config.toml
horizontal_flip = false
activation = "reglu"
mlp_ratio = 2.67
shared_expert = false
patch_size = [2, 2]
lr = 0.015
steps = 8600
final_lr_fraction = 0.01
adamw_weight_decay_other_params = 0
Rows from block 8, named by matrix and row number. Each number is 128 + 24 x the weight over its row's rms, rounded and kept within 0 to 255. All counts start at 0. Numbers have three digits each. After the name is the row's rms in percent of the matrix's.
# fc2: token-mixing MLP down (model.blocks.8.mixer.f.fc2.weight, 256x96), inputs 48-95
fc2.12 071:113115125107135168153123119154089113131113184102098099148097105076124122088151146122136084139117153130177135146132124131101169132172135106072090
fc2.13 091:129139117142149127127141168146149127072116148140097101138123118082140101107151156096118146106165127120078142125105091145182169131134133119083134
fc2.14 180:079130123139158125128157123170095108128099106148142119107148107120125158093124177120068083130149145113128098141118132135109137087115151117110129
fc2.15 070:112132130140204160124133123160114118120135102109119088154088147119104112115118122110067126102113184153141189144154126144143164160153089103128106
fc2.16 130:127127140117160103074143152145143158144132096090127145102112180114131165099155101114147099121147141125135161119118118178145144167164094110140121
fc2.17 149:125148134120151134096162139146150140120169126125093112187128129104151123119104130130074116129150094129124091141104174160133136128140110131127185
fc2.18 072:127145165137137105124159107133140111146140169154132116113108174149152150056117126122127126146155165160114103170120110144147121146126147140106112
fc2.19 092:125116101123123132098093157140098137087123131146128133157089176109146094125145129201087126131153135136152129150175116181152130151168122106107142
fc2.20 130:141139134099149157127131138148158098126104099137137093131152135105101124101081140127142102086114145160104132135118094113119113159169103167159095
fc2.21 095:084121161104111139148139099136133102172087161101106162165127189116109112116152097125097160105138159157119139151090120176133119097137170134141171
fc2.22 061:132101120135116145142104110107138129165134113140127134165145146113128139112142108112101162067128095111124194174134112125133091105176097150102130
fc2.23 110:117140156116138128105132098105140133154123084119133154126119133126146167113116118100113129113108121115153165198131106100119135122094091168118123
fc2.24 130:147132129132116124114091142132144141127143132124067176148073118139137128145178138117085082117122127144168087146160148156154137124120086155110132
fc2.25 101:150121129122154137119120127083154133133137095142134115131115143098156127113087107092104124135093090118114087160117123095169155140138130134105111
fc2.26 071:116117117100121165173125118167141112146152111164116118127133197112138118069190134136109125129162131142161126121108113097130131155156163127094125
fc2.27 164:141108121130089152114146133093131130118139087064146153118151130143165112098114135091109123107149133100110145135122126152121139130117172106123118
fc2.28 069:127119114124123123176165134132143131140102153124118125085161152145133093107137128150122105106123139103118136112109122143207122080133124090151166
fc2.29 076:176120147150140175120123111152121109104144139154082128157102151088113117087115133128111101097099157100120174136122117132121114174136124111100134
fc2.30 148:111113110108140132085146119108094128126132128153124140142118107134144099109176154137129128111111117141151177148131117126109136167168105141116141
fc2.31 072:151109140153132146117130119109117105149077113118065115106125148129131115124129097095075131122162105098132156126097117152130197132148166098152134
fc2.32 069:166149115118150126140126149117114084118147110140115130114124149113130103104096128157106127094137142126119088128118125150146137148182117138102143
fc2.33 075:097145136173105144117152154128109117100135139141096121129131169110151105097127119114110138071135186153107184133090118177147133107115092080126100
fc2.34 104:150128126133103101141146146117084127122173113143121102131129156113174111078142109122081102130141128107128142157161108158161135172158100128130147
fc2.35 070:142129123172104129104117153127143169115128114184135116122130153106122123103157150111116116085155161131088160133148144164130144123152098130101113
fc2.36 093:134137143125114105144082170105134094091139181137123158141093160099175145129113123062091154164098147109102137149138128166123135137146111123108103
fc2.37 082:140135118141158128161093127127163089104101168097124131109183111130124136129129063117104145138151182157136168148133085089136161073126170142149142
fc2.38 059:144129133083157095134131117104108117181129120129099097108155116108152069135105090140118108134124157147128179147116152131169108104120134128155099
fc2.39 084:139120094166117122107146159109156127093137125149093154161136148115109127134127136112091109140132193143093095183177134133126127119145112153110104
fc2.40 113:156111128143117132151157140101183113150150118154106111155117138138119063153134114109135079158120176166123090088130134112100149121156156161144116
fc2.41 062:128137160111151158114144145143190110189133098107102159121095162157135100119141111104131111100122161135138110135122171129179109130158149124130131
fc2.42 125:112122144143127164116127123126116136147189159076115161124147097124140111119110133112105117072175109135095174155137161152140141130160134110131118
fc2.43 099:079125135125109136131169137150148129098159149164094163132101129184111149128119140101113127159133128085132115132146100131153158168153122117080130
fc2.44 106:113155148176135138155102147120147117120104144079112135142127129138109115087150124071117156118156150114165129123187117135110149094164166102116122
fc2.45 058:147129146159132141144121123127093152131102171106097112104134131114154126104141136131066137122140137136130123102131093135148141130173140098089093
fc2.46 142:104116128165167123093135084161103117127128147135131160100097140140129181125127108137117104161151122079127137128131140115150148139154137106132149
fc2.47 065:127158126129173139152132139112105132140143126094126109124150132107124101111138107132093141121135151123131101118141114149168124133153152118133149
fc2.48 082:104168175173126128083103171155131130134109104153090140133134134109151144092139119135118122075156119124133154103139134154151132118184126127116123
fc2.49 131:131148164155151117129114142148104143125112131159130126192184117098142142122150130141095099112168150096133113131127104153135157070141180115113120
fc2.50 137:173089151160120115138095125160146106116112137144118124126111100100144066065094121152164103121092191152145117128128121115123156136147132108132114
fc2.51 127:123088124162116129156075117137085123142153178133111138113135116120136168136158096147084161172096174116126159146088099110124157126131171132115114
fc2.52 074:105135108150100127117136168126111129086118114165156103124132155130110092115107134139088166063162155137122135116110133183148156101161064112141132
fc2.53 113:116146158151135126118176135176123063181084129135130129149152126080127123117102080106138125148106118184119149151082134134106150125139141140158109
fc2.54 064:131147162125140108111144145127135100119125105139134125113130142133146113087113110116116141127107127115155116170108134130100096114170135113180095
fc2.55 082:125133132117149166138136126127129116170121117121100099138188136087144103124114118128144099148124129182114091117120167120123140127148083107136156
fc2.56 062:155119108119154128149140126086138116062117109084117137146143150118139117106100106124139134155130160175100156144101125106133112135158082123107128
fc2.57 072:154140156122133156097130136166159135134132107137139099155115174132134114106133131165127129137163155128126150155125120142111150133191136108062078
fc2.58 117:083127109101150187173110135164086103101108157154112138114124148141101148127173106149106128102114169135143134096108102122136129159123115121156155
fc2.59 072:138195117138104124156104153159136140142142133117139158148151132137170117096138112049078151149119175133104124144163096119164145081133154151158117
fc2.60 153:133125112098128132132170078113106106118102112135145197155147121129134102122157146111139140111113110124123160166109117109124131173156114155094158
fc2.61 104:112150152153142124091162116167109136116146082094116129109120155124137101148120107184068170100105125125102172150119152152130122172133117082119121
fc2.62 139:090150120140151126128092155139113132127099151108119128085161097110136107106165124112109115149125166124090117143102110128106139051155100145129114
fc2.63 173:191133109170123128133105106117132160157115152154093111173153140149141133140127095149147180069171118123130124118121104133137145134136149115109100
fc2.64 076:129104154135138089146175087118124130081109153121111115174117137083123131113152079103099121138148169100102156156108100105173125134178144105110123
fc2.65 081:145131156121122114160119113141125117125136150105066143099117082123120196137155119117069131142136123111157160143127072121156196104161147124127108
fc2.66 069:166138117126102119201124131151114124110141117142102116111154122136147129107128150128159113086124144149108130142102156101186141137095150115120163
fc2.67 059:161144170128151126143105123120093098082106164119082150140121139161128153101086137083126148116167156093117174119144128106106144109143118148102079
fc2.68 096:158126154151132136131084099106128105125106165115116155167146122136109143100153090095160159113143154130158149137154089110164140132142155122135159
fc2.69 097:127159125149098106139117137134100111126076164107112110153169148112140147085165052134143114117135138080128147150105097103155158107157161130085114
fc2.70 059:135144083095089140121158128111152107151160121116142135118165155107169097092101135125135131200142153132114099100145128109190103090144147129135163
fc2.71 048:128137122092122133148127116151154103116193120118136113130167146116183118119107104122153134133155135124099121142070128153150135089125154133088115
fc2.72 066:129162129112130129107157087117099081111106125118143141175130145136120163112123127110131171139101110118165182153129098116107138092127153104089142
fc2.73 080:178149101103129124161100117135144119112147178136134130131167118109112133156102128087109155103094117119129134076163119118166162110120110112126129
fc2.74 103:113154139122151092134114120126093105102114172131146159078143158125172151137166130136075162114131155115134155120099107128142162133121150107149166
fc2.75 067:104138089100129145121167135123132139104153109135094122128111161141148094147145164115054110068103143117085165146121120130154139158109118142117131
fc2.76 088:099128157131135130100130154158098127112148128068077119113145155122127130098133152131082159139187175105109175120144102182114123084110130136147141
fc2.77 150:097146139114081145128178172108072133095123113113116149171164118109151116111160109094108160146098087123116156145112125154128119107109122134133127
fc2.78 076:154109127178111117153097158133102125145101126113142080097163114160151134113099129169124139115113134103119114096131174122203114150144133105153140
fc2.79 093:124149168160157124130132128131095102127090094140111128134127169105145122132141094139067160139154160123123097155086115159148157122169158151130120
fc2.80 106:163128154150148123138110139125134131114135103124105148138108104087101115086130119130114153131143148130176123123104135100153154145144106096144195
fc2.81 143:195131142146128123134134106135091148155098119135083107182115124141124140128170097179099152126172146135149122119117113168143138115141142100119105
fc2.82 108:156068135130109129148115132121124131120126094118149090130142138142100122149143121106104073169160157168134118124131113126112095117061106151144093
fc2.83 123:139107151107122099132086121161124124091147173103130141124119104172134142135124151096109120148161119110152148127126132100184191133158125180113084
fc2.84 105:124112091135129136081139092141130134164102123147154070122137120119146099148111138111092117096133163102145154128125093103138107129158104139128095
fc2.85 058:117139140098091141142120125129123108141170135108096135122148118103157095110111101122120156152169181126129106071131132087210079115144137142144077
fc2.86 059:114116167124110137169126071126124108167100125140127154119191161139178130128112073109106127139142172175109126137141141118130110143127130121160084
fc2.87 064:117127149125126108179129114111090107140130104180152141161127145126147126145144119126105133102105167146166185178148075113084120099147131124102130
fc2.88 055:119137165099133116144099131148110130127156124142089128091145131143136079118095136130125111122121144162144191146106111143127128146140161140082154
fc2.89 060:131150152110130144103142143123130103154128108091097085123156132103185086100131104099116126113113123152162146087146139116178118137176171102090119
fc2.90 053:125169138106115129123135154125094116151141147136112156162179155154139098142144164094138130122126198118118121164163159104170130123123124144125141
fc2.91 098:145169091150132175146118140098103134099133119116132130126123144145121127126148085147133143113124156084141169148129153126135134130149081132144150
fc2.92 141:125111150133154107132101148102079138111111095092090111139112139140136110118159129125107128091142131095164102109113110193123172166145127146114162
fc2.93 117:128124099163147150101134139144150104105145171129139080117092103129144147135081098108146119103132153119112182151118089132102140122145102115124169
fc2.94 104:111162144152128102170142111133095098143093110126116155146140136135122137154121120148087154101110121164124168129125073128128150104129106093130120
fc2.95 090:091157143144165130117141114128052092089102124113122149137132133103146112107157146102101168067107154142113193135103099125115135128145100095125123
fc2.96 091:104146126129144131125104129117159095170151147082128122125115090128160132142106112127127130144087108099098148104095126160130135148117126114148157
fc2.97 066:095126134131133105129139125147112134120121099100118121109122137106128166071155115137095126047125109162150175117117101152158142128193134111089094
fc2.98 118:155124136155137156166091103147118129157101137095120141130107122155132141134130110083135142187148157112157147132117112076144190118148174131123091
fc2.99 104:127131133104159089156109132180106138162108109102091114152163145131149101123113157117104100103129121118146117093105096136160163160147117167121104
fc2.100 064:115123121120077135132122167118130117083110120128130092130167140110133117115113118140149153145135142123127137126162105151126104098156135098121116
fc2.101 085:072154122111145102143128118098104101168114140110122139159155165122131155116128113171108126119110142125113159137118096147156140113126112123124118
fc2.102 085:113128121058120130161113093108167119147109120142132135148151139160164114123112102125139159147104163163090133129115141071203116128133151125185113
fc2.103 047:103128191132141156175112122141108128097139169175122111170077193140165114120121089121097125122095132155116154134135111117156123129153148115140117
fc2.104 066:128131163091142165180118111135143123120115138089119136136143154110150079101137130128143144129121123122094159112112124106195141173116180145128137
fc2.105 043:152185131095132132136141146152141112142168148106064098168131136130152083118159093136126083122127179177153145122127155144165161159157159111083130
fc2.106 046:099168156104112159153083161126152104154130129076093171117149122156149085088121122155129118120129153110113145114122112096191105115147147103086152
fc2.107 102:131132095092122119156133147116133132159132158162159138134121119108146127126128111121147137131071159130097126126117133108161147079106149066146128
fc2.108 082:143145141107146141119127124128089154104124062098103129124107141123138077130157134134126138087147144158156155090145097110135153169135144146103153
fc2.109 115:098129137152125122156116119085145107170071158148085103124139090128159128138101126132116167122091127087108104149113113156150140131155170078123150
fc2.110 082:122119152091146144114141145101147124132190130131127140166133109112156097150148117148105094115091120129139138122141134174146128116158113114079115
fc2.111 102:109126152171139139100105097124124129168092167113139131131091144113131143102110093112113124130078125120121148136106112114181163116161113098146089
fc2.112 079:136129151123147095172130156175110120109100119120141122125163160146136099102114108138069125123104174134146143133112088132157131170140099119070164
fc2.113 112:163163142103125127138165110144162136184126112088128108095145087087153117103140113140152118115119133182102146101110114132104104092176159135098140
fc2.114 106:108149111188107148166106129126117137132133143152113135100120128162150182116128123125135104111114101122153163123093124142185126118136085119088099
fc2.115 077:147143146106097095122119162148128166139107151132127089156127118146083121071128139140104113090134126114137155154131132170097122102180125122133128
fc2.116 069:146163090134106129174110116156142127135162133083111098124152090152183131095093117134148140170130170135119149134145119109183131126140134110126134
fc2.117 083:089129138079142118141112152127139095167116155080139129137161170128145143122078093148148122201104157134155173103099135136145126104162107129113120
fc2.118 053:127119136057117154128125125116122077109106136132131148119130138113145133110131077090145126103101165159122153106123124093170143111130108125110104
fc2.119 064:115172126117146177155102120135142091114067149153140092141145173119162147122105105130087121143119132107120138146119119101166147138148115129130121
fc2.120 059:126140138156139143137119135168153093113136137085114133129159171102171109148097135117159168149092165086114158131135096106128135139144141101122103
fc2.121 076:152174103085125137133118135126111147116158135113123128116130118141157090087157095127163112129132155157124150127110129125164157161144127115095116
fc2.122 058:125135144062094112172099129128132119083186154085116090125149165147132088101162129130123100111116144125119152141122115113215159083127152087115124
fc2.123 073:120120138080095140157123163105143155137136136127126159136123113090179125130094144115108106111172129103113167132119128097152155141118112116130076
fc2.124 049:079138160100097152135122130165111175085094129116131137129088156132170116125109130116124172143178149159128170147134110109147138082151139121131118
fc2.125 113:109145170112138142132135084096126129112164150136132111134132160143127097105138151089102159105132097162156162125105124097111118157161120129110140
fc2.126 067:140188134100113142131095115138111116158109101119124130139165180114109130118101118102110099111115142108143168137115141176118157130183143147139125
fc2.127 131:099122130139144130123091116107115103148134150176126102156078140101139138116080118088136130136157132169155173159106132113131138137159146141092127
fc2.128 141:088127138157149169138119088096130126169111132121138105131107169112138075101116101090131141119153130115178140122113097118168183123160120124133121
fc2.129 112:047132144135137150099168125175107111137130107143104131101145151089138162159115131144058157153126162115133144183129125144145113082140124128128105
fc2.130 092:116119112170139144146142123107128146118110132153105144114145115152150158154113128096132095130126122120123152124100108143163121122152091118111103